Weights of a small image classifier.
Model: 8.29M parameters, 32-pixel images, arch vit, norm layernorm, activation silu, patch size [4, 4], layers 12, width 256.
Training: adamw at rate 0.0013, 14600 steps, batches of 64, held-out accuracy 61%.
Data: trained on flat shapes of many kinds, plain or patterned, on busy backdrops, 195000 training examples, 4.8 epochs.
Rows from block 4 of a small image classifier, named by matrix and row number. Rows with one number belong to one neuron. Each number is 128 + 24 x the weight over its row's rms, rounded and kept within 0 to 255. All counts start at 0.
After each neuron's rows are labels from the 100 images, of 14976, where the neuron reaches its highest value: "responds to" is what is common among them. Only what is clearly more common there than usual is listed. The data: flat shapes of many kinds, plain or patterned, on busy backdrops.
# fc1: MLP up (model.blocks.4.mlp.fc1.weight, 768x256), inputs 0-255
# fc2: MLP down (model.blocks.4.mlp.fc2.weight, 256x768, transposed), outputs 0-255

fc1.310 [107 133 128 174 112 134 139 155  74  65 160 145 128 124 136 158 134 141 191 149 107 119  90 159 117 131 136 124 115 158 138 166 154 114 112 133 108 152 126 166 118 125 152 137 171 162 120  93 130 131 144 160 121 139 135 162 147 120 142 168 163 152 134 123 135 115 170  66 107  80  76 133 110 171 138  86 161 124 151 131 163 136 113 101 133 107 112 126 156 108 117 166  55 108 119 129 113 146 108 160 143 121 117 127 131 112 141 143 128  71 116 113  97  99 135 133 121 123 130 123 106  83 121 165 104 138  98  64 121 140 102 112 107 133 119 141 151 122 138 141  95  97 149 122  95  87  84 121 169 112 121 147 165 127 106 117 101 135 122 107 109 117 131 124 118 106 188 112 130 123 120 144 140 132 108 150 140 118  86 142 116  83 167 139 149  95  99 116 153  99 129 133 119 131 126 117 119 104 137 138 134 145 145 157 125 127 162 148 131 159 135  97 171 140 150 130 113  89 131 121 122 182 142 133 150  89 149 139 170 124 108 159  89 120  95 135  90 150 136 125 135 155 155 102 115 117 109 113 144 127 143 110  88 141 113 150]
fc2.310 [126 139 105 140 138 113 122 138 128 191 121 117 122  92 111  95 141 139 139 115 147 117 146 204 108 115 138 107 137 112 164 130 120  94  83 146 144 137 100  68 102 126 176 136 133 141 157 135 122 148 142 132  93 130 142 168 122 102 113 128 104 112 143 136  81 120 121  82  25 150 141 108 120 143  91  95 101 160 132 116 156 124 152 144 141 173 131  98 125 136 159 143 110 118 128  93 137 149 143 112 144  91 152 151  66 133 116  92 111 111 155 152 106 142 139 109 117 117 154 117 121 145 137 112  79  98 129 135 120 170  97 139 148 168 141 118 143 131 109 128 130 145 148 135 103  93 106 127 126 112 160 119  93 134 125 144  94  83 118 154 133 161 182 178 105 109 126  96 145 128 135 147 143 136 146 114 138 166 104 109 131 147  87 106 155 137 132 135 144 165 148 140 128 125 150  98 131 113 154 173 122  90 104 116 105 116 156  90 139 121  84 110 159  96 147 128 155 147 123 139 157 127  94 132 177 114  88  78 137 133 118 134 137 112 117 159 114 144 119 123  98 146 120 128  88 142 137 110 101 138 129 139 139 117 121 100]
responds to: gear; count: one; largest shape: gear

fc1.19 [121 108 136 120 102 110 109 189 116 116 146 133 135 154 154  99 140 132 144 128 119 114 149 114 112 134 160 145 115 155 176 154 123  71 158 151 148 184 170 132 179 112 130  97 163 204 139 124 123 128 122 147 122 111 133 118 111 123 167 142 145 152 104 105  92 116 152  86  83 165 117 134  88 158  95 121 130 156  93  96 152  91 158 173 128 118 116 121 122 132 111 154 131 157 135 109 167 161 123 152 103 133 126 123 182 120 138  96 141 144 117  95  89 135 132 137  87 124 105 125 124 157 129 170  77 181 130 100 123 145 148 109 117 158 145 142 146 107 105 112 151 108 120 107 100  80 150 107 141 154 146 119 130 138 118  81 141 111 108  92 124 126 141 149 118 125 143 109  78 116 152 156 111 104 147 132 103  99 187 102 115 134 131 158 147 145  93  89 107 101 133 102 145 133 131 125 157 135 107 127 127 107 123 149 153 129 144 130 100 123  98 102 113 135  96 126 102 120 112  93 132 140 144 114 110 160 104  85 138 119 119 134  95 121 144 136 117 189 176 116  97 159 146 130 137 117 134 133 152 171 134 131 130  90 151 140]
fc2.19 [146 120 152 125 127 107 114  95 117 166 109 108 147 106 182 178 161 167 136 101 108 170 131 128 125 135 175 137 129 138 131 129 163  82 142 123 104 106 142 130 110 127 140 138 144 126 135 124 145 132 120 149 118 113 126 155 128 116 116 118 114 106 135  98 126 157 110  97  85 173 131  86  99 141 126 109 176 132 118 132 125 146 112 130 148  92 101 182 142 142  50 131 124 114 149 145 119 122 159 147 136 131 160 141 106 102 126 175 108 138 146 172 114  98 135 137 162 124 126 159 107 136 134 107 144 130 126 118 124 120 119 154 117 127 131 120 137 106 147 113 107 126 139  99 146  83  89 123 153 143 106  70 135 127 135 114 155 135 131 155 138 125 116 146 128 127 129  85 145  95 126 121 130 119 103 147 135 121  85  98  74 221 134 132 122 123 148 103 169 161 144 124 169 180 110 119 195 127 116 146 138 112 184 158 135 175 217 116 174 126 146 122 125  91 114 111 141 166 137 109 124 130 140 126 140 136 114 140 115 142  81 103 130 118 122 149 130 173 123 136 126 110 159 148  96 144 108 124 127 126 122 128  93 119 109 115]
responds to: gear

fc1.27 [ 95 136 108 121 110 119 132 116  98 117 117  88 136 126 145 143 117 181 157 125 130 177 152 164 109 138 150 139 140 138  96 110 116 125 120 136 116 133 147 116 105 133  80 132 117 141 165 139 111 150 119 125  60 165 116 124 170 120 107  95 158 139 154 146 151  99 178 154 114 128 147 116 109 173 163 144 110 124  86 132 123 120 112 105 172 167 150 115 155 135 114 166 146 101  98  81 132 113 133 118 130 142 160 126 111 103 114  98 112  95  92 137 156  65 128 151  65 123 106 127 117  94 138 114 157 142 113  80 143 175 123 115 126  94 150 156 104 118 124 132 136 140 124 157 142 147 109 129 117 142 135 112 113 114 136 124 133 165 135 141 170 123 169 140  92 143 160 152 131 116 171  88 140 136 165  87 166 120 149 155 138 131 130 109 118 147  85 108 129 197  79 117 159  93 124 127 137 169 105 118 104 150 124 115 149  91 134 121 105 104 109  92 150  97  80 123 108 115 141 116 107  99 131 128 136 131 113  76 154 112 132  92 103 123 117 136 105 131 145 115 126  80 112  97 125  96 155 140 169 117 118 117 132  97 127 143]
fc2.27 [129 112 149 105 146 127 158 114 115 127 143 145  81 126 148 117 126 152 122  88  99 177 105 182 103 136 126 148 148 134 116 135 124 145 170 140  91 136 105 122 106 113 119 168 140 144  77 125 165 133 128  94 127 152 135 128 157 133 145 156 115 112 158  92  66 129  94 130 144 140 117 136 107 106 130 148 144 106 129 153 146 115 171 125  81 100 104 163 171 113 116 135 137 112 118 114 132 165 112 162 123  71 139  94  92 139 110 154 115 143 150 136 159 137 124 138 142 131 109 120 147 111 127 117  92 161 135 103 169 107 114 164 101 134 135 147  91 111 130 141 111 141 125 107 102 133 147  94 113 172 132  76 165 121 155 142 110 158 151 106 128 190 167 154 140 106 126  95 185 113 106 127 134 123 140  90 119 140 118 149 128 115 148 126 140  87 125 146 134 125  91 118 141 106 123 122 120 124 112 131 166 117 155 101 106  60 160 151 124 128  65 128 142 129 138 147 142 142 106 162 168 111  92 146 125 113  66 149 124 140 146 136  99  85 159 123 136 114 145 143 115 103 112 116 190 167  85 145 110 134 111 150 128 104 125 144]
responds to: circle; largest shape: circle; count: one; ring

fc1.58 [137 128 137 106 164 154 152 150 118 124 120 146 157  95 108  80 102 133 107  75 127 121  87 155 119  85 160 116 136 141 145 118 121 127 141 128  91 168 114  99 114 120 104 154 133 138 127  77 124 157 163  99 187 189 103 163 175 120  89 144 147 121 132  93 106 137 117 116 131  87  82 159 130 180  97 112 141 133 117 137 148 124 148 117 134 119 137 100 151  80 141 116 147  99 121 127 150 126 131 144 101 115 158  96 134 103  84 103 156 160  93 141 187 115 176 137 138 143 143 115 172 129 178  64 120 132 108 139  86  97 154 170 107 129 117 155  84 122 140 158  80 119 141 139 135 103 138 108 101 155 106 126 120 127 160  85 135 108 136 102 146 134 146 125 151 105 117  79 153 125 123 123 146 125 131  87 110 164  89 124 119 103 109 117 124 135 142 140 130 123 124 126 148  84 155 143 132 148 142  78 176 122 149 112 101  93 139 132 137  80 141 129 161  86 119 115  94 118 117 163 150 104 128 136 151 130 141 123 149 133 114 133 157  98 152 114 127 117 127 120 152 129 104 128 158 146 118 134 126 163 127 133 121 134 126 137]
fc2.58 [124 143 128 151 125 108 115 121 114 122 107 134 114 145 132 151 149 129 143 131 108 113 117 112 107 146  68 117 108 145 152 123 124 134 121 131 127 106 110 123 143 152 129 125  76 144 150 139 140  76 118 163 121 101 125 115 153 104 113 123 117 174 153 100 113 152 141 118 127 147 156 120 140  99 141 116 124 163 158 132 134 135 143 132 105 110  94 113 134 133 116 106  82 216 174 159 105 134 131  98 113 131 126 218 135 159 175 134  95 137 141 143 133 140 102 148 135 148  85 158 116 140 115  89 143 115 152 110 157 114 149 106 124 136 147 125 123 120 126  87 150 129 108 125 124 125 151 120 131 100 111 122 130 163 105 151 120  87 118 120 134 167 111 134 115 144 135  98 120 131 118 135 125 129  91 151  93  75 109 148 100 165  81 124 179 108 115 116 133 128 134 146 133 103 132 126 131  82 136 196  73 123 136 155 113 121 125 155 139 127 125 124 107 148 129 150 195 139 103 113 116 180 202 118 161 141  75 154 144 104 123 107  97 172 131 177 112 150 134 131  94 148 134 118 104  94 116 121 102 148 176 123 136 123 115 150]
responds to: count: one; flower; largest shape: flower

fc1.657 [106  99 123 109 107 117 119 117 133 147  86 141 115  96 161 137  96 111 173 105 127 144 121 155 112 103 147 121 124 155 159 137 101 149 101 154 103 138 145  99 120 112 121 151  96 165 139 110 112 114 143 141 103 160 112 153 160 122  98 114 136 121 146 117 139 125 151 101 109 156 149 116 107 125 134 124  90 132 143 129 115 106 157 141 112 151 105 117 158  97 138  96  57 153 156 142 162 131 105 151  81 130 164 129 145 155 132 126 161 101 108 135 172  93 133 142 132 195 114 152 169 144 131  56 168 129 142 112 134 154 137 133  79 119 112 140 159 110  97 110  89 138 102 171 129 126 139 127 135 163  79 117 120 155 122 137 155  92 132 126 113 152 155 125 107 156 116  88 129 120 146 119 141  96 101  89 101 152 123 119  94 161  83 157 173 160 120 111 103 120 109 109 186  84 145 126 149  95 115 149 103 124 142 104  98 110 122 141 116  87 146 115 148  98 128 127 100 130 127 136  73  97 139 113 176 165 119 157 177 126 105 149  95 119 125 149 127 151 147 112 106 151 116 133 109 129 135 114 131 146 167 124 135 104  88 132]
fc2.657 [126 138 121 173 135  94 140 131 121 109 152  95 120 181 135 152 183 152 111 166 122 138 126  92 149 155  70 134 123 118  98 129 144 130 134  99 136 126 104 173 139 157 138  99 131 111 111 154 145 119 117 155 135  88 142  82 111 119 166 116 106 162 107 134 120 132 125 135 143 134 175 145 153 111 140 137 147 146 124 135 126 145 117  86 137  90 140 134 105 183 134 131 138 136 128 132  88 132 150  97 175 130  86 179 120 124 146 140  91 133 134  86 101 139 103 126 131  90 113 147  81  99  92 157 114 126 120  83 148 135 121  82 142 142 157 109 134 119 132  98 184 157 120 119 139 149 145 115 118  62 161 133 122 101  92 108 136 162 112 106 169  97 106 139 110 125 183 151 127 127  97 100 112 149 154 159 152  52 154 132 152 109 166 105 130  96 129 153 150 119 105 150  85 136  76 156 113 145 136 133  95 125 121 159 174 141 132 115 143 157 121 142 103 165 115 125 152 128 114  99 140 160 140 122 125 107 103  99 111 129 157  82 140 144 123 119 127 111 118 127 143 145 142 106 124 102 136 119 126  93 104 107 134 143 133 143]
responds to: count: one; crescent; largest shape: crescent

fc1.737 [150 109 161 159  88 123 116 173 121 124 102  75 100 119 128 109 107 134 110 162 142 118 138 177 116 136 161  80 132 150 147 118  65 104 115 129 143 122 104 108 186 132 111  74 106 109 164 147  86 133 110 120 122 164  99  85 174 111 119  93 135 119 120  79 138 100 143 118  87  99 142  86 125 167 124 121  90 125 111 136  87 167 111 165 120 139 128  75 126 131 157 128 141 143 111 105 138 101 166  89 139 100 155 138 149 150 132 116 123 141  93 106 151 144 119 137 144 112  91 119 152 117 125 116 135 114 127 107 135 147 154  91 161 147 152 127 125 141 114 136 116 131 122 181 133 104 165 131 150 126  93 162 106 118 121 136 106 115 132 142 136  97 171 118 110 130 139 123 132 104 151 136 148 142 158 133  66 147 155  83 124 165 111 103 110 130 145 120 129 166 108 110 120  89 170 101 145 130 118  93 102 122 149 139 147  72  91 120 141 122 142 148 111 106 178 141 111 116 126  91 121 126 139 129 148 128 120 147 168 117  97 104 146 131 130 128 142 125  95 114 157 185 137 124 131  75 124 143 123 166 100  98 125 131 125 132]
fc2.737 [178 125  85 150 111 113 117 119  72  93 101  98 108 112 102 139 145 112 155 111 108 165 145 249 107 108 123 123 139 102 125 141 152 115 138 117 121 168 109 114 125 155  73 148 176 102 151 118 150 162 129 135 104 138 150 140 114  88 133 106 177 108  95 116 129 138 173 101 137 101  97 118 138 113 104 151 141 139 123 130  79 108 147 169 128 131 140 130 111 120 181 165 110 111 114 118 124 111 125 115 130 160 126 111 132 105 116  78 114 131 155 128 115 141 150 161 116 101 159 105 112 123 138 132 107 128 148 120 105 137 115 147 135 147 127 116 104 139 140 137  96 109 130 105 177  98 144 119 145 128 132 148 124 150 133 112 102 160 133 134 136 156 189  96 172 157 125 125 172 139 132 149 151 165 113 114 109 142 121 140 127 151 116  93 138 123 131 111 164 160 124 124 100 158 138  91 121 163 128 131 138 150 117  94 123 113 126 155  59 129 122 135 122  86 163 126 147 119 117 135 119 135 104  91 130 110 107 141 112 144 189 145 170 140 127 115 133 109 112 161 125 140 125 140 171 132 164  87 123 126 107 130  75 142 130 134]
responds to: circle; largest shape: circle; count: one

fc1.84 [116 155 131 104 171 170 149 154 127 121 157 120 148  97 116  71 102 131 113 105 141 145 124 166 133 105 133 145 125 132 140 142 115 102 107 115 110 123  82 113 103 110 102 143 114 124 111  79  94 177 187  94 142 142 105 142 157 154 114 158 116 105 134 119 119 117 122 150 124 115  75 120 131 137 102 102 137 119 152 143 148  80 149 123 156 126 114 171  91 123 135 134 129 105 146 141 148 132 134 189  85 121 152 104 136 120 108 119 165 135 135 154 139 130 160 133  89 141 147 129 131 153 174  66 153 157 143 166  71 101 155 136 102 143 106 135 123 115 106 143  71 101 170 111 127 124  90 112 159 158 137 160 135 135 146  98 153  68 148 121 128 144 151 150 185 113 109  72 101 132 163 146 111 113 105 121 109 145 121 103  81 125 127 136 126 147 100 109 138  98 134 140 157  79 137 127 145 119 137  98 158 120 136 127  87 111 170 123 137 105 143  88 149  99 100 121 119 126 148 143 123 129 116 157 118 146 119 116 152 148  99 141 100 102 119 137  92 104 124 136 134 121 106 175 138 148 123 105 135 149 162 169 130 115 106 152]
fc2.84 [150 127  95 137  73 112 116 139 108 177  92 139 122 115 135 139 136 131 136 121 154 113 120 224 133 160  93 126 133 125 159 129 135 153 117 142 112 132 125 107 117 118 134 130 145 162 178 135 114  85  93 157  82  71 134 149 144 110 156 111 115 150 128 156 123 110 176 108 139 125 167 133  82 116 148 144 121 126 143  99 105 135 151 137 124 121  97  96 134 127 135 122  69 149 135 138 138 148 100 132 141 142 107 177 131 153 165 127 139 110 118 122 127 139 114 135 150 143  94 160 132 153 107 110 140  92 152 116 166 146 101 135 133 109 130  82 159 154 112  99 150 154  64 129 126 113 164 105 119  84 114 109 145 163  96 160 125 138 124 119 116 146 202 117 128 173 138 144  93 142 106 147 135 118 130 121 133 111 111 113 122 120  82 155 178 135 135 112  88 104 134 135 117 121 149 108 113 105 154 154  87 139  91 123 126  43 111 151 138 133 135 137 128 149 156 150 153 135 107 116 134 152 127 108 131 136 101 133 139 106 127 163 146 165 146 160 100 155 128 119 111 137 155 106  80  87 121 131 124 108 125 100 134 155 127 119]
responds to: count: one

fc1.199 [114  99 129 169 124 162 100 101 120 132  98 123 157 124 119 122  91 130 159 128  79 152 101 162 164 159 140  84 132 105 154 124 134  80 143 111 150 135 128 121 136 131 122 104  92  91 152 132 125 114 125  97 129 119 158 123 167  96 156 108 127 118 100  81 194 153 130 110  81  98 139 130 122 106 149 116 124  95 145 102 114 172 107 116 131 141 130  84 107 119 124 152 158 135  94 100 115 128 149 135 126 105 166 119 115 124 127 134 118 118 149  94 140 159 107 109 154 128 148 119 170 134  98 128 131 105 150 111 155 104  97  88 161 147 163 130 155 138 144  97 136 119 146 195 111  69 135 132  96 167  82 164 104  93 125 121 105 147 171 137 168 114 163 155 142 123 113 151 118  88 112 151  93 164 134 132  96 163 122  93 102 125 128 125 123  96 166 150 137 123 131 121 111  83 154 102 125 105 173  93 140  86 116 141 155  96  98 131 176 138 109 128 107 126 136 106 121 116 148  83 147 109 155 146 122  78  99 131 129 103 114 124 123 129 131 144 129 161  87 110 130 139 152 100 124  96 116 146 147 114 130 111 136 139 165 120]
fc2.199 [156 118 132 121 113  91 103 189 142 112 119 113  85 119 103 155 125 141 119 147 164 156 155 128  96 100 118 112 110 164 119 148 101 141 112 120 146 120  92 111 169 140  88 133 145 137 141 169 132 147 104 159 110 148  92 132 135 127  93  91 133 116 150 125  96 140 118 142 134 136 129  69 127 163 106 141 133 156  59 148 101 117 128 132 111 106 154 132 146 167 149 137 116 128 151 118 153 131 140  89 124  91 126 149 156 103 143 118 140 157  60 157 144  89 154 143 154 130 116  61 117 148 131 121 102 140 112 158 125 112 172 101 115 154 105 116 106 141  89 123 132 166 121 144 162 126 153 142 142 101 146 104 135 140 125 173 133 158 104 183  89 130 149 129 121 115 171 133 150  91 137 132 160 113 136 140 109 125 135 130 111 145  86 137 113 149 127 106  91 169 105  82 144 138 113 125 143 159  87 101 130 166 160  95  95 143 153 105  56 141 103 140 128  94 139 145 136 154  83 149 146 152 143 130 119 159 133 148  99 123 154 125 151 151 129 101 147 101 186 120 103 134 121 131 160 117 125 120 105 140 116 140 130 132  96 127]
responds to: circle; largest shape: circle; count: one

fc1.719 [ 93 137  96 131 136 112 134 147 101 126  82 116  80 141 102 143 124 131 131 154 122  96 134 130 153  91 117 121 124 109 118 170 123 146  80 126 129 147 144 155  93 151 167 133 118 175 135 124 141 126 107  64 156 102 123 137  84 144 171 160  91 111 112  66 115 151 109 140 176 129 162 122 179 163 123  92 116 112 100 104 136 104 106 141  71 160 115 159  88 108  92 150 105 121 133 135 164 151  91 121 157 128 132 140 147 126 103 141 144 106 120 165 140 116 110  73 130 111 142 142 128 170 120 110  87 115 113 142  95 143 113 110 113  99 133 131 138 149 110 114 146 143 145 134 125 127 100 118 114 102 146 128 180 140 148 108  64  79 129 163 121 125 145 107 146 107 142 110 142 137 146 148 141 132 147 162 130 136 101 120  97 138  96 143 110 149 112 109 115 134  87 129 109 116 141 138 126 118 146  93 131 140 126 101 123 140 137 155  88 119 123 180 129 160 119 128 128 100 115 102 137 121 147 110 145 128 124 113 147 134 137  80  74  96 115 140 120 164 191 120 107 179 101 152 129 130 158 153 171 113  84 121 132 121 160 146]
fc2.719 [ 70 122 117 135 159 122 111 118  94 202 117 128 139 136 162  88 113 164 117 140 131 165 158 170 122 146 131 127 116 131  93 142 119 110 149  97 129 131 106 120  82 137 107 105 108 103 103 127 175 104 121 104 119 115 109 119 144 155 104 115 135 142 127 111 105 126 134 122 106 160 131 136 104 118 146 122 158 138 128 123 128 138 127 154 147  98 136 115 119 111 105 126 157 110 130 142 118  90 142 110 148 126 112 112 150  97 123 127 152 145 141 159 133 100 145 162 154 153  90 137 134 152 129 136 135 115 170  81 146 123 171 117 129 169 112  99  90  97 165 120 129  94 148 129 127 113 117  71 158 118 181 141 102 114 170 122 184  58 125 113 113 126 125 119  99  99 116 124 137 152 127 158 138 109 145 113 116 143 158 126 154 181 148 121 144  87 128 119 149 114 130 111 125 143 147 114 162 108 122 150 110 177 153 153 121 150 140 113 106  55 139  85 131  99 173 103 142 173 131 100 160 101 150 126 110 122  90 163  96  91 114 152 135 125 175 132 111 102 139 144 185  87 161 133 135 110 125 145  88 124 117 145 133 159 142 102]
responds to: circle; hexagon; largest shape: circle; largest shape: hexagon

fc1.234 [ 80 103 147 132 131 110 124 146  84 163 103 134 125 126 134 150 146 172 154 122 157 117 135  98 147 120 134 154  82 101 111  90  89  94 106 120 136 104 158 112  99 142 155  97 118 111  95 119 134 122 108 128 141  96 134 151 144 155 138 132 109 129 139 124 145 167 181 113 131  87 142 111 137 158 131 112 137 127 117 112 144 104 106 137 142 112 119 159 152 143 112 123 131 152 150 147 141 154  97 126 131 122 144 130 173 142 131 102  95 129 146 143 156 104 133 112  94 125 178 144 161 161 113 121 122 125  69 172 138 149 140 114 107 115 139 130 125 140 122 141 153 175 161 151  79  97  61 118 147 136 133 172 156 115 116  92 107  94 145 111 143 126 135 135 175 144 123 111 133 133 160 155 123 113 186 156 129 124 126 109 121  81 111 144 125 124 106 116 106  99  96 135 181 131  94 130 189 112 143 136 171 123 120 134  85 103 137 125  82 129 145 115  90 145 125 131 135  74 101 130 131 165 108 149 105 176 125 111 138 113  63 117 106 106 115 101  94  99 107 100 149  90 154  87  84  96 153 125 149 138 128 124 121 130 130 139]
fc2.234 [123 149  97 131 135 108 110 144 139 147 157 128 137 143 160 141 107 191  88 110 117 124 136 122 148 108 130 106 147 102 143 141  85 127 141  99 130 124 162 181 123 100 109 130  95 105 103 146 133 110 134 130 111 139 110 102 112 108 139 122 112 163  94 133 163 126 111 132 120 137 150 149 160 144  55 130 103 109 135 155 146 130 150 148 120 129 137 121 128  86 174 157 121 104 118 123  85 146 146 168 131 100 147 129 130 119 134 156 127 109 170 126 128  98  76 137 193 143  68 143 145 145 115  88 116 111 156 107 111 102 142  90 142 131 137 131 140 148 128 102 119 148 118 110 126  69 123  91 188 143 138 110 135 147 136 152 143 137 116 118 151 144 129 169 157 171 145  92 140 135 119 122 123 129 128 103 120 104 141  66  92 140 139 143 105 116 180  87  72 121  87 137 119 167 148 143 147 116 121 121 126 112 162 138 107 141 161 122 173 126 150 156 135 116 163 120 134 184 141  79 172 115 145 165 141 139 124 163 135 102 112 142 111 114 133 141 161 151 102  89 126 128 140 174 153 135 140 127  97 137 134  95 153 110 126  94]
responds to: gear; largest shape: gear; count: one

fc1.521 [128  98 115 136 123 174 110 119 111 142 116 161 111 150 126 110  75 146 136 108 137 145  97 154 158 193 140 129 156 103 139 131 122 124 137  85 160  95  97 128 132 162 116 115  81  95 142 110 130 122 173 107 117 126 152  93 139 115 147 176 138 121 122  91 149 135 127 104 124  81 115  60 129 115 105 119 139  76 160 112 150 148 106 127 144 112  76  96 118 139 107 183 146 149 120  81 131 126 144 128 118  87 165 134 106 110 134 158 103 136 149 147 132 124 125 106 111 133 137 118 129 150 122 122  95 108 148 132 140 130  93 102 154 150 143 147 127 141 116  72 117 111 143 147 141  94 121 115 104 156 137 132 148 109 125 169 101 130 155 161 164 114 143 128 162 107 151 128 112  90 110 124  82 124  82 128 121 139  75 115  83 116  96 118 123 122 164 141 133 113 152  88 106  95 126 105  99  87 128 120 156 145 157 153 115 113 106 157 104 132 139 101 116 104 129 122 149 120 146  93 157 138 148 156 116 110  77 134 130 133  82 167 137 158 113 105 111 130 121 154 107  96 112 135 128 114  56 139 128 108 131 118 180 131 166 106]
fc2.521 [143 135 167 102 149 155 147 134 158 131 180 147 158 116 126  80 134 143 140 127  91 148 159  96 132 146  88 103  59 135 148 118 100 122 135 149 116 154 122 106 127  61 144 157 114 185 107 152 132 113 126 112 141  96 148 143 115 129  98  93 106 109 166 107 112 151 120 132 104 172 129 159  92 155 163 165 156  80  89 132 159  92 121 138 125  94 133 146 185 158 114 134 139 134 125 113 152 119 137 151 121 128 129 136 118 141 129 126 137 113 107  99 131 115 131 115 114 101 145 142 161 104 105 120 102 132 124  96 158  96 133 128 109 137 166 141 119  82 133 123 147 122 142 141  82 128 118 212 107 128 113  90 143 131 125  87 167 131 115 164 113 142 100 160 133 122 120 144 171 122 132 119 164 119 158 144 120 125 127 127 139 124 154 153  90 114 131 154 112 116 122 129 142  75 133 149 139 129 131 161 113 102 100  75 119 120 147 112 155 132  99 145 134 135  90 168 132 150  89 135 134 128 132 176  69 111 133 117  91 105 167 103 101 152 152 166  95 129 119 105 131 130 159 130 161 144 119 157 122 150 120 140 143 132  90 127]
responds to: circle; largest shape: circle; count: one

fc1.271 [131 109 167  83 132 139 129 185 129 115 134 159 119 125 119  77 120 156 135 142 125 142 133 148 140 155  96 118 102 139 140 149  93 126 149 100 137 123  78 114 139 127 106 147  99 128 127 146 140 122 140 129 151 127 165  73 134 115 129  95 117 113 164  94  75 122 110 149 144 162 142 101  96 122 134 162 171 119  87 125 127 111 132  96 106  94 119 135 157 151 120 153 145 155 121  80 142 107 125 100 139 116 138 142 136 146 133 149 119 116 124 114 152 115 134 110 122 122 120 119 174 100 120 135  30 145 134 104 174 100 143 109 119 117 155 174  56 137 101  99 102 173 126 134 130 124 133 145 102 127 115  93 161 117 121 133 135 144 130 163 135 140 152 149 125 107 147 130 140 127 121  73 145  93 153 134  53 130 132  69 138  99 129 123 123 151 153 145  90 149 128 101 142 101 127 131 131 117 100 115 128 114 150 104 114 129 142  93 117 128  88 155 134 116 100 173 143 145  93 122 153 141 154 150 108 179 115  97 133  97 140 115 117 150 133 132 103 117 151 162 106  98 132 115 161 130  97 151 101 131 123 138 162 158 182 118]
fc2.271 [109 114 110 122 113 100 126  91 167 130 120 116 151 150 127 145 166 146 150 113 108  41 101  50 136 102 127 162 158 120 104  88 183 130 134 150 137 135 157 137 125 120 151 129 127  98 144  85 162 141  94 141 150 139 124 148  92 162 116 117 134 139 111 123  76  97 139 123 148 101 124 142 181 148 129 122 153 145 153 170 144 128 124 111 152 172 153 115 119 103 145  86 126 127 126 157  87 111 119 128 144 170 135 111 109 130 117 121 111 113 145 128 131 152 109 147 114 118 106 141 118 113 115 113 138 108 137 123 124 161 140 132 101  84 112 129 124 142 161 155 131 130 134 122 134 154 128 145 105 122 114 104 108 181 163 108 126 127 154  64 137 130  54 109 118 144 100 131 145 148 122 123 171 157 141 104 154 126  98 141 156 148 128 142 163 100 145 150 131 147 109 143 114 165 128  89  98 142 128 126  86 136  84 160 145 152 119 143  89 107 113 106 100 128 149  93 122  87 143 157 168 114 134  87 155 140 153 120 145 146 163 141 171  82 158 121 123 102  92 132 143  96 141 104 128 131 144 109 160 139 133 110  96 143 108  94]
responds to: circle; largest shape: circle

fc1.637 [141 112 168 155 126 140 105 136 116 131  75 112 139 116 105 120  99 111 107 131 107 126 116 162 131 137 134 115 118  99 163 171  90 127 124 135 132 113  97 102 146 147 106  73 103 115 123 126 102 124 133 122 110 154  90 107 193 123 104 120 143 115  91  89 192  80 142  99 113  98 147 102 131 143 104  88  75 109 114 136  58 113  98 134 104 172 130  88  86 116 171 141 137 135 109 116 125  92 148 125 110  96 145 133 129 140 123 137 134 121 123 125 173 106 120 152 148 123 104 125 170 120 120  98 125 108 125 107 130 120 139 105 142 158 141  99 164 129 120  92 123 136 145 208 121 111 155 133 143 131 101 160 117 113 133 125 136 106 144 136 119  94 162 106  99 141 130 135 132 109 138 141 140 134 145 142  91 139 162  86 142 125 133 110 102 122 155 119 116 166 115 120 147 102 181 125 155 121 114  99  99 114 154 120 119  69 109 104 140 107 129 145 136 134 160 145 108 135 128  97  88 137 158 139 141 181 124 151 151 101 117  97 148 139 136 154 125 144 103  93 127 200 131 139 124  87 145 128  87 178 111 103 122 128 135 112]
fc2.637 [167 147  77 168 120 108 115 123 113 116 117 108  98 121 100 126 148 116 122 102 105 178 133 255 113 121 122 104 135 125 131 128 146 106 115 124 103 148 102 108 142 131  75 131 165 117 152 136 162 141 128 122  82 127 135 138 128  89 133  91 188 106 102 119 131 141 129  94 137 111 113 119 138 119  95 159 115 130 134 152  89 133 148 168 118 117 123 116 100 141 151 138 117 113 133 134 128 145 143 124 128 133 107 115 129 109 129 109 109 156 139 146 124 145 132 165 130 125 134 103 115 158 142 124 114 127 152 125 123 130 130 154 136 149 119  89 120 123 140 128 108 103 137 112 154  54 119 113 165 114 132 127 135 152 144 122  99 141 130 133 143 155 227  95 166 144 117 125 147 104 159 171 158 143 133 123 118 136  99 140 107 152 105  84 146 126 141 116 139 137 125 126 106 146 133 100 102 143 114 147 132 140 113 118 109  69 125 149  76 134 122 115 109 104 167 118 144 135 120 138 121 134 117 100 130 100 122 140 125 133 174 164 153 129 109 119 142 127 120 140 116 139 114 137 146 133 155 102 107 123 116 135  97 120 130 151]
responds to: circle; largest shape: circle; count: one